Rows from block 2 of a small spectrogram diffusion model, named by matrix and row number. Rows with one number belong to one neuron. Each number is 50 + 10 x the weight over its row's rms, rounded and kept within 0 to 99. All counts start at 0. After the name is the row's rms in percent of the matrix's.
After each neuron's rows are labels from the 100 clips, of 14848 (inputs lightly noised), where the neuron reaches its highest value: "responds to" is what is common among them. Only what is clearly more common there than usual is listed. The data: Morse code for random letters and digits, with fading, noise and interfering tones. In brackets: how many of the 100.
# fc1: MLP up (model.blocks.2.mlp.fc1.weight, 640x160), inputs 32-63
# fc2: MLP down (model.blocks.2.mlp.fc2.weight, 160x640, transposed), outputs 32-63

fc1.137 092:35 49 52 51 59 49 37 52 56 26 45 52 56 59 47 44 56 46 55 51 41 38 49 39 50 62 48 45 59 49 49 44
fc2.137 116:30 44 47 63 54 50 59 53 39 75 60 46 41 71 52 51 48 45 52 51 40 54 44 36 45 62 45 40 32 62 49 55
responds to: tone: low (100)

fc1.59 080:47 46 55 23 45 46 41 65 52 49 54 49 55 60 33 39 61 41 34 33 45 65 67 62 54 52 50 63 75 34 52 49
fc2.59 087:48 55 54 82 48 52 34 37 46 47 43 59 39 35 67 58 39 63 64 60 45 50 33 38 44 46 51 49 70 39 50 58
responds to: thin (high-pass) (31)

fc1.310 080:49 52 43 41 59 60 46 47 34 34 43 54 26 55 46 40 49 54 58 49 61 28 54 42 51 51 41 41 43 63 42 44
fc2.310 070:58 43 53 44 42 53 66 59 41 42 42 56 36 48 46 79 54 46 49 60 43 50 45 58 57 48 61 47 49 40 23 47
responds to: mains hum (99); tone: low (60)

fc1.122 115:34 52 51 41 50 40 37 57 51 57 29 42 38 51 46 58 76 56 37 38 34 51 45 45 72 35 51 70 43 33 51 48
fc2.122 119:27 54 40 38 59 66 64 45 43 64 41 33 49 43 55 55 67 66 39 50 45 52 51 42 58 38 49 61 61 54 57 52
responds to: interfering tone (69); clipping (33)

fc1.60 071:46 58 56 53 55 45 54 67 56 50 47 60 55 45 60 42 55 49 41 51 56 20 55 30 45 36 52 55 43 60 47 52
fc2.60 068:60 35 61 54 54 45 60 34 48 47 49 55 40 53 53 39 43 57 58 58 59 75 70 68 44 50 55 50 39 55 55 46
responds to: thin (high-pass) (88); tone: middle (79); white noise (58)

fc1.496 116:66 46 22 46 46 62 28 65 53 57 59 42 54 47 53 38 53 48 51 41 55 59 63 62 39 62 51 66 48 42 52 54
fc2.496 127:31 60 17 56 49 62 26 45 45 43 41 57 47 51 47 58 45 64 49 64 40 48 43 43 63 39 49 39 49 40 52 53
responds to: thin (high-pass) (29)

fc1.343 076:59 41 49 55 62 58 52 43 56 50 40 49 43 56 46 61 58 57 47 66 50 38 46 38 53 43 31 50 54 35 25 43
fc2.343 102:50 43 44 39 49 59 45 47 54 55 67 46 67 46 59 39 38 43 39 24 44 62 48 46 47 46 33 47 50 55 57 37
responds to: tone: high (97)

fc1.473 093:40 59 67 55 35 41 62 66 53 43 44 46 45 44 40 43 25 50 47 48 59 61 44 56 44 46 75 50 66 37 57 44
fc2.473 077:47 44 70 47 33 45 55 36 42 50 57 57 42 52 57 58 75 49 53 48 50 51 51 48 56 47 66 55 54 45 42 45
responds to: clipping (57)

fc1.574 142:52 39 55 47 40 37 52 59 52 59 58 47 45 62 47 39 42 46 35 40 43 40 46 65 42 41 57 37 45 49 60 27
fc2.574 158:57 64 54 68 53 39 48 40 27 53 35 56 51 55 36 61 49 33 65 59 52 58 63 34 63 55 54 63 30 54 44 27
responds to: tone: low (100)

fc1.11 147:41 51 40 49 35 56 64 50 58 62 46 60 62 51 45 49 45 49 42 41 37 47 44 43 36 58 54 48 79 50 50 58
fc2.11 133:49 53 42 44 42 54 73 55 47 68 60 43 39 44 60 52 53 44 64 39 58 48 41 44 65 43 38 43 74 40 38 56
responds to: tone: middle (100)

fc1.433 084:54 44 57 57 35 47 49 59 35 66 60 38 46 52 50 64 44 51 60 73 50 65 73 65 45 67 40 48 48 46 54 50
fc2.433 069:47 57 52 45 60 47 41 47 65 52 49 52 53 48 44 70 56 49 41 61 50 32 55 40 52 52 57 47 56 38 50 49
responds to: clipping (81); interfering tone (63)

fc1.73 093:36 55 57 44 56 60 49 66 47 46 62 54 50 53 49 48 34 41 59 61 35 37 46 48 52 78 55 43 54 46 53 34
fc2.73 085:31 57 50 37 56 41 37 44 29 50 33 47 35 50 41 48 43 31 43 49 60 56 42 35 53 80 62 39 63 47 32 52
responds to: tone: low (99); white noise (55)

fc1.253 096:47 62 60 71 36 45 65 55 34 52 66 57 41 40 64 71 47 59 49 42 35 49 46 66 41 48 59 49 54 38 64 50
fc2.253 094:49 51 59 43 40 55 63 50 48 69 47 57 36 59 37 43 46 43 57 62 56 51 61 59 55 57 69 49 42 44 37 51
responds to: clipping (100); mains hum (44)

fc1.537 121:61 49 51 33 54 43 43 57 49 54 38 41 54 60 54 43 53 55 50 34 67 50 48 43 48 40 50 63 68 58 47 58
fc2.537 124:55 55 47 74 53 47 48 47 47 59 61 59 61 49 57 58 44 43 44 68 37 53 59 57 52 60 64 35 58 60 32 51
responds to: tone: low (100)

fc1.219 111:42 45 47 63 61 58 37 51 56 51 45 61 47 53 54 51 42 72 59 47 67 60 61 45 27 64 36 58 52 61 38 28
fc2.219 101:59 52 47 47 66 59 34 48 54 46 46 44 44 42 43 65 62 43 44 52 36 64 40 50 61 49 58 39 56 61 38 23
responds to: tone: high (99)

fc1.544 106:60 57 53 59 48 48 63 52 51 44 51 37 37 53 56 61 43 55 35 40 56 46 38 44 46 44 43 47 46 41 51 45
fc2.544 151:35 38 54 54 53 42 57 59 52 62 41 58 39 53 53 58 60 53 62 58 49 58 56 45 53 68 61 37 49 50 46 52
responds to: mains hum (97); interfering tone (84)

fc1.0 081:57 62 57 51 50 50 63 47 54 49 39 45 56 48 64 55 60 39 44 44 46 36 40 50 60 42 38 34 39 52 30 43
fc2.0 078:54 48 53 56 52 47 60 43 50 46 47 57 22 61 48 67 51 51 57 65 44 74 61 50 53 41 52 53 51 47 57 52
responds to: tone: middle (100)

fc1.413 110:41 53 38 31 45 45 59 58 38 39 40 56 40 46 63 72 55 40 44 64 60 38 52 38 53 48 34 40 60 45 73 40
fc2.413 105:59 45 40 56 55 57 50 48 49 38 43 42 54 56 36 50 54 46 52 63 43 63 60 52 57 48 42 50 45 69 60 50
responds to: tone: high (64); clipping (61)

fc1.36 096:53 61 61 46 49 48 56 56 38 60 50 44 28 61 55 32 49 55 53 48 65 39 69 57 50 44 61 56 43 35 57 46
fc2.36 077:57 49 48 54 48 46 61 39 44 56 50 46 67 56 43 68 52 50 42 52 42 28 32 33 61 47 81 35 54 42 59 61
responds to: tone: low (90); mains hum (78); clipping (28)

fc1.228 081:67 57 63 46 69 49 35 61 46 49 26 52 55 56 39 49 49 44 52 66 55 48 58 41 52 54 33 52 43 50 43 30
fc2.228 140:64 52 31 39 34 61 47 58 52 51 41 52 55 51 39 48 26 49 53 55 42 54 47 47 49 41 45 54 52 51 52 63
responds to: tone: high (83); mains hum (44)

fc1.607 098:62 81 60 59 56 42 50 62 44 50 56 56 48 50 51 41 43 40 43 33 53 16 51 58 48 41 43 54 58 41 49 41
fc2.607 119:68 71 41 49 56 57 54 52 49 53 62 63 45 52 64 44 28 27 44 43 68 48 40 52 53 37 49 54 24 53 53 54
responds to: tone: high (82)

fc1.561 129:46 46 44 39 53 45 55 34 62 51 57 35 46 52 67 49 56 53 59 40 38 50 60 48 45 41 28 48 64 60 48 43
fc2.561 135:62 59 39 61 58 50 55 68 54 47 52 54 69 53 38 53 42 46 39 57 48 61 38 50 58 58 31 55 58 64 39 35
responds to: tone: high (100); mains hum (40)

fc1.431 083:54 46 62 64 52 61 46 38 71 47 46 44 57 49 56 61 49 39 53 58 40 59 37 44 61 46 40 33 53 46 38 57
fc2.431 082:38 61 59 38 49 46 64 55 45 54 44 54 45 47 39 63 65 50 48 58 43 52 37 52 57 52 65 47 57 33 57 60
responds to: tone: middle (100)

fc1.576 086:48 50 47 52 67 58 59 51 48 54 47 48 45 54 54 69 57 61 43 54 52 55 47 51 50 48 40 57 34 38 46 34
fc2.576 092:39 48 52 38 28 55 50 45 62 55 56 51 41 44 53 48 39 50 51 29 45 47 45 44 32 44 52 55 46 45 56 60
responds to: mains hum (47)

fc1.595 102:63 58 43 65 44 57 42 42 49 56 44 52 48 48 34 35 30 69 34 67 59 53 51 60 41 71 56 60 42 71 51 50
fc2.595 079:64 47 48 41 48 59 41 42 32 37 52 36 39 43 55 35 53 63 65 46 38 60 54 52 54 64 24 41 48 39 27 40
responds to: tone: middle (100); white noise (41)

fc1.224 079:54 41 57 52 37 43 44 44 29 55 52 47 33 46 37 42 42 44 56 62 40 32 54 58 51 51 55 54 42 45 61 55
fc2.224 073:61 48 48 47 54 48 64 26 39 48 55 53 37 46 48 61 51 49 51 52 45 66 38 48 50 46 55 39 44 42 25 49
responds to: mains hum (56)

fc1.275 103:40 45 46 48 62 52 69 51 55 62 53 52 64 49 30 59 50 43 50 48 52 71 22 41 53 58 42 51 53 33 46 51
fc2.275 139:57 39 35 37 45 60 52 54 51 45 45 43 56 47 72 45 57 51 34 53 52 54 52 55 51 31 52 45 36 59 51 62
responds to: thin (high-pass) (49)

fc1.214 071:59 59 61 57 44 61 71 53 49 50 38 63 46 72 39 54 62 36 66 38 46 49 51 41 21 77 58 43 59 49 53 61
fc2.214 067:55 49 44 38 51 37 37 61 53 47 40 73 50 66 45 40 56 30 63 53 33 52 51 50 34 59 52 40 38 42 51 44
responds to: thin (high-pass) (40)

fc1.630 083:58 49 33 50 45 47 53 50 50 53 58 48 48 49 53 40 31 68 46 58 62 50 67 42 44 60 53 60 45 74 43 56
fc2.630 081:36 48 33 45 47 49 46 53 55 54 39 54 42 48 52 63 62 32 56 46 42 60 41 54 56 41 68 41 45 68 53 54
responds to: rumble (46); muffled (low-pass) (30)

fc1.49 096:54 41 57 39 47 54 41 45 51 48 66 49 61 48 55 63 38 64 62 56 58 40 40 64 48 51 65 44 52 42 38 32
fc2.49 065:50 63 53 68 50 59 45 41 49 64 39 52 33 67 51 59 52 52 46 50 55 56 53 38 54 47 54 43 45 55 53 44
responds to: tone: high (82); clipping (46)

fc1.180 119:48 53 41 54 35 63 45 61 43 46 43 50 51 50 46 49 49 55 63 71 56 43 53 71 52 60 50 37 46 55 60 43
fc2.180 108:55 44 47 48 44 54 51 43 48 49 64 46 57 42 50 61 40 44 48 30 32 82 33 44 48 44 33 55 46 60 50 48
responds to: tone: high (100); clipping (47)

fc1.341 064:45 53 51 45 65 55 46 62 27 54 34 60 22 47 42 25 42 50 46 36 58 71 57 46 52 54 45 54 38 53 18 39
fc2.341 077:45 40 54 68 62 35 44 48 56 59 58 43 32 60 56 61 45 56 59 47 47 63 50 53 43 51 53 48 53 65 81 52
responds to: reverberation (48); clipping (40)

fc1.333 091:63 37 28 50 64 40 40 66 44 63 60 40 56 61 49 50 52 47 46 48 48 28 36 67 43 40 36 44 59 59 55 39
fc2.333 089:52 46 51 63 47 63 48 57 58 49 44 38 40 59 39 47 49 40 44 43 47 53 33 52 53 36 50 47 42 33 49 51
responds to: tone: low (94)

fc1.604 077:56 47 52 41 51 49 51 49 16 51 36 54 37 51 59 40 48 47 52 39 62 99 52 52 48 37 39 50 55 34 75 54
fc2.604 086:50 52 42 66 60 37 53 51 66 49 49 50 31 50 48 42 43 56 67 32 32 59 47 54 46 65 50 39 51 51 49 54
responds to: clipping (100)

fc1.277 101:61 49 58 63 69 57 33 51 46 54 43 50 45 49 56 44 74 63 39 48 57 57 49 43 60 45 57 45 47 54 51 46
fc2.277 095:57 45 47 65 35 39 51 54 48 44 51 46 61 48 52 49 55 62 27 42 55 54 45 38 50 38 63 52 46 50 35 38
responds to: tone: middle (100); rumble (40)

fc1.202 110:57 40 54 53 62 52 48 58 32 46 41 46 47 50 59 42 55 54 61 44 51 25 48 46 45 45 86 49 48 37 40 51
fc2.202 097:53 54 54 55 72 49 64 53 37 50 42 53 37 59 47 50 52 44 48 52 54 58 72 46 52 57 64 35 51 29 61 57
responds to: mains hum (98); tone: high (80); thin (high-pass) (35)

fc1.618 096:53 48 48 50 56 49 48 43 30 37 46 56 93 58 48 47 55 49 44 44 58 00 47 39 51 55 21 43 48 48 44 44
fc2.618 078:56 53 45 55 42 42 58 49 15 47 43 58 52 58 48 32 53 51 55 38 46 46 43 57 46 55 71 44 48 53 63 63
responds to: thin (high-pass) (74); white noise (70)

fc1.231 103:51 57 44 47 57 55 58 58 70 48 42 53 36 56 49 54 53 53 46 48 65 49 49 47 51 47 46 52 55 47 60 49
fc2.231 098:47 50 53 49 47 48 44 54 58 39 52 49 32 42 49 50 52 52 46 41 45 61 40 40 53 51 43 49 49 50 23 47
responds to: mains hum (68); thin (high-pass) (31)

fc1.438 098:49 32 40 47 48 44 67 50 42 40 54 48 59 49 50 69 49 44 42 68 49 37 51 43 51 41 44 51 53 41 60 49
fc2.438 106:53 63 41 57 59 55 50 55 45 40 40 47 43 53 58 69 59 49 39 78 47 67 54 56 64 52 49 47 43 58 54 45
responds to: tone: high (89)

fc1.212 079:52 56 59 47 48 56 48 71 30 60 57 56 80 49 53 53 39 46 39 47 50 55 27 61 51 48 64 41 48 40 43 51
fc2.212 078:50 33 55 48 35 55 40 39 57 62 51 47 66 46 50 58 43 43 55 64 58 58 44 63 47 49 45 63 52 72 46 45
responds to: clipping (89); tone: low (62)

fc1.63 086:34 53 56 43 52 53 60 52 43 53 53 56 53 55 51 33 51 56 59 50 45 57 65 41 57 54 75 49 40 47 54 50
fc2.63 097:35 61 45 56 54 45 47 42 53 60 52 45 56 60 45 41 53 55 66 55 45 38 73 40 55 57 57 41 57 44 46 62
responds to: tone: high (100)

fc1.445 093:49 40 37 34 60 43 57 34 46 56 46 60 58 43 59 40 65 61 52 56 61 56 73 56 51 31 42 61 61 52 52 51
fc2.445 115:37 60 46 64 58 49 45 62 44 50 58 43 43 56 30 39 31 37 51 42 32 55 31 47 48 69 44 48 70 63 44 52
responds to: rumble (40)

fc1.622 078:54 46 48 55 56 62 45 43 53 48 41 52 16 48 54 35 54 49 50 36 49 46 54 61 48 47 70 37 61 37 34 45
fc2.622 073:43 56 53 43 49 50 53 63 67 45 60 47 64 34 55 73 42 50 47 51 37 38 42 56 57 58 46 54 53 30 59 43
responds to: mains hum (100); tone: high (97)

fc1.135 090:48 50 56 49 43 55 52 42 33 47 52 53 57 48 54 40 47 54 57 61 50 43 67 49 52 55 51 46 42 47 55 47
fc2.135 085:50 58 48 48 54 51 50 61 81 39 54 51 54 42 49 90 53 48 45 52 37 51 28 43 58 54 57 52 49 38 26 47
responds to: tone: low (100); reverberation (35)

fc1.293 129:37 57 45 53 49 46 59 59 46 43 58 42 47 47 43 34 41 42 47 16 45 49 55 50 32 56 59 51 62 43 62 66
fc2.293 094:64 45 55 41 45 52 58 51 62 51 40 57 70 50 48 51 56 47 47 58 60 42 59 51 54 46 59 57 62 42 81 51
responds to: rumble (41)

fc1.54 064:46 61 48 45 49 48 52 51 27 57 51 49 33 64 48 45 57 56 52 66 68 39 58 46 44 47 32 56 61 48 55 45
fc2.54 076:46 56 58 48 40 51 56 50 45 68 54 56 53 52 49 44 58 45 56 54 49 62 35 57 50 49 56 63 57 52 53 56
responds to: tone: low (100); mains hum (41)

fc1.562 085:49 54 39 53 49 53 47 56 47 45 55 52 30 60 47 41 53 53 51 48 46 31 56 34 42 60 44 54 56 65 46 43
fc2.562 068:48 39 49 56 41 54 29 35 48 50 47 55 57 50 51 46 56 50 57 53 52 52 62 66 44 52 51 61 51 80 53 45
responds to: clipping (100)

fc1.128 078:50 58 48 61 41 56 35 54 53 51 51 58 31 42 64 59 55 23 56 39 52 61 50 46 62 35 55 55 54 53 52 54
fc2.128 070:46 43 59 53 49 51 60 45 44 51 48 65 54 43 60 44 64 29 53 47 60 55 45 56 51 31 44 56 43 53 52 46
responds to: rumble (45); clipping (44)

fc1.264 058:57 65 47 42 58 65 34 47 58 52 62 48 70 56 48 47 65 42 54 64 56 36 51 55 65 53 39 54 31 37 55 41
fc2.264 054:51 65 52 45 59 40 64 54 45 44 74 45 41 46 61 63 64 41 46 50 57 59 56 34 66 53 51 40 73 29 44 56
responds to: tone: low (98)

fc1.28 140:57 55 50 38 53 35 47 56 52 40 50 50 55 40 64 42 66 60 78 52 42 45 57 47 43 36 46 59 59 56 56 64
fc2.28 144:48 44 48 62 45 31 48 41 58 34 37 41 52 58 37 51 48 32 29 50 50 36 53 55 51 67 56 43 65 62 40 56
responds to: tone: low (100)

fc1.306 135:63 50 36 68 59 60 38 43 56 56 58 38 56 44 42 44 42 71 34 44 70 43 50 39 50 57 63 52 43 63 51 50
fc2.306 134:45 54 44 32 55 56 36 65 39 61 44 67 33 63 59 51 50 40 59 40 47 51 53 44 50 40 43 46 36 43 37 44
responds to: tone: middle (100); mains hum (40)

fc1.139 114:44 43 53 38 59 57 51 46 49 47 60 37 41 54 65 43 39 70 57 37 40 57 64 45 41 43 49 57 57 53 52 39
fc2.139 133:50 39 52 45 36 35 39 40 53 62 54 41 53 48 62 52 45 64 53 49 41 40 67 45 34 38 58 59 33 53 52 64
responds to: tone: high (100); rumble (54)

fc1.167 092:68 41 38 56 66 51 39 52 40 46 48 30 64 53 55 51 56 57 36 40 61 42 48 45 42 44 35 60 60 51 42 51
fc2.167 072:49 35 50 60 53 43 40 52 56 48 50 55 42 46 48 79 44 62 57 67 64 58 48 55 52 56 61 56 62 60 60 39
responds to: tone: high (100)

fc1.184 145:45 57 53 57 44 54 61 60 53 49 41 50 49 39 53 45 48 59 67 58 54 38 55 50 44 56 57 56 26 44 55 59
fc2.184 138:62 31 59 52 37 60 52 48 33 51 54 51 58 61 43 44 49 40 46 40 53 42 47 53 36 38 57 47 24 48 44 52
responds to: tone: low (100)

fc1.72 096:56 49 40 56 58 57 41 48 30 52 45 46 70 55 51 45 56 42 59 47 40 43 38 59 56 48 44 52 58 38 71 51
fc2.72 072:44 52 44 43 59 59 56 65 55 58 54 55 46 43 55 40 45 45 38 37 50 40 59 50 51 50 36 46 55 40 70 41
responds to: tone: middle (100); mains hum (63)

fc1.29 096:38 35 39 55 57 36 43 55 48 51 58 63 55 55 41 52 28 38 67 52 57 50 44 45 64 64 57 61 37 61 52 59
fc2.29 101:41 43 55 57 45 56 62 54 55 37 54 58 60 48 43 43 40 32 45 50 64 44 50 43 50 57 49 61 62 47 50 37
responds to: tone: high (100); rumble (53)

fc1.580 080:53 54 50 52 38 53 42 49 48 62 43 52 33 45 48 59 58 47 58 63 41 64 65 58 47 48 44 48 56 62 63 56
fc2.580 085:49 56 44 44 43 57 36 39 47 52 58 42 74 41 55 52 47 61 35 32 58 37 22 34 54 45 62 54 50 49 51 47
responds to: rumble (100); tone: high (100)

fc1.582 077:50 48 44 43 44 65 79 51 52 69 53 58 48 60 32 54 47 73 53 49 36 53 52 52 51 50 55 54 39 35 50 49
fc2.582 069:51 41 57 31 50 39 31 45 46 43 60 46 46 60 28 53 50 91 60 64 48 58 63 59 52 41 47 56 64 58 54 49
responds to: thin (high-pass) (40)

fc1.596 076:50 45 51 49 66 54 51 55 27 59 42 41 79 51 40 46 55 50 47 49 54 14 41 37 54 55 30 48 40 42 76 48
fc2.596 085:46 54 49 47 51 52 60 57 53 50 45 51 33 52 50 44 56 45 57 56 39 62 64 64 49 61 36 55 41 41 55 53
responds to: clipping (100); mains hum (80)

fc1.477 072:57 44 49 62 42 50 47 48 31 40 47 51 35 51 43 55 43 41 52 47 47 39 56 64 41 51 53 40 48 52 50 56
fc2.477 116:40 53 52 34 60 57 45 48 42 56 66 49 60 34 61 52 43 46 36 53 63 68 49 53 53 41 56 51 50 42 59 37
responds to: clipping (100); mains hum (43)

fc1.439 117:61 42 55 38 33 40 38 57 40 41 62 50 54 52 45 32 41 50 48 69 51 64 79 51 42 57 42 49 38 66 40 59
fc2.439 112:58 42 46 61 56 49 51 39 70 75 52 52 32 59 53 64 47 53 53 73 47 57 53 58 52 41 60 55 56 51 57 58
responds to: interfering tone (100)

fc1.62 099:53 39 61 56 61 43 44 57 44 60 46 40 53 64 54 40 58 61 51 72 64 38 30 33 31 54 46 59 15 50 57 57
fc2.62 091:57 61 48 50 49 51 58 60 55 66 56 49 58 35 66 60 45 63 48 49 65 21 49 36 48 46 54 49 54 36 63 38
responds to: tone: low (90)

fc1.350 092:39 57 69 51 47 57 49 50 57 43 40 54 54 66 49 32 63 49 55 61 52 46 66 49 58 59 42 39 55 37 60 40
fc2.350 101:59 52 39 51 61 40 58 55 51 53 37 49 37 72 59 59 63 64 48 64 68 45 63 48 59 47 55 41 54 52 40 60
responds to: tone: low (69); clipping (44)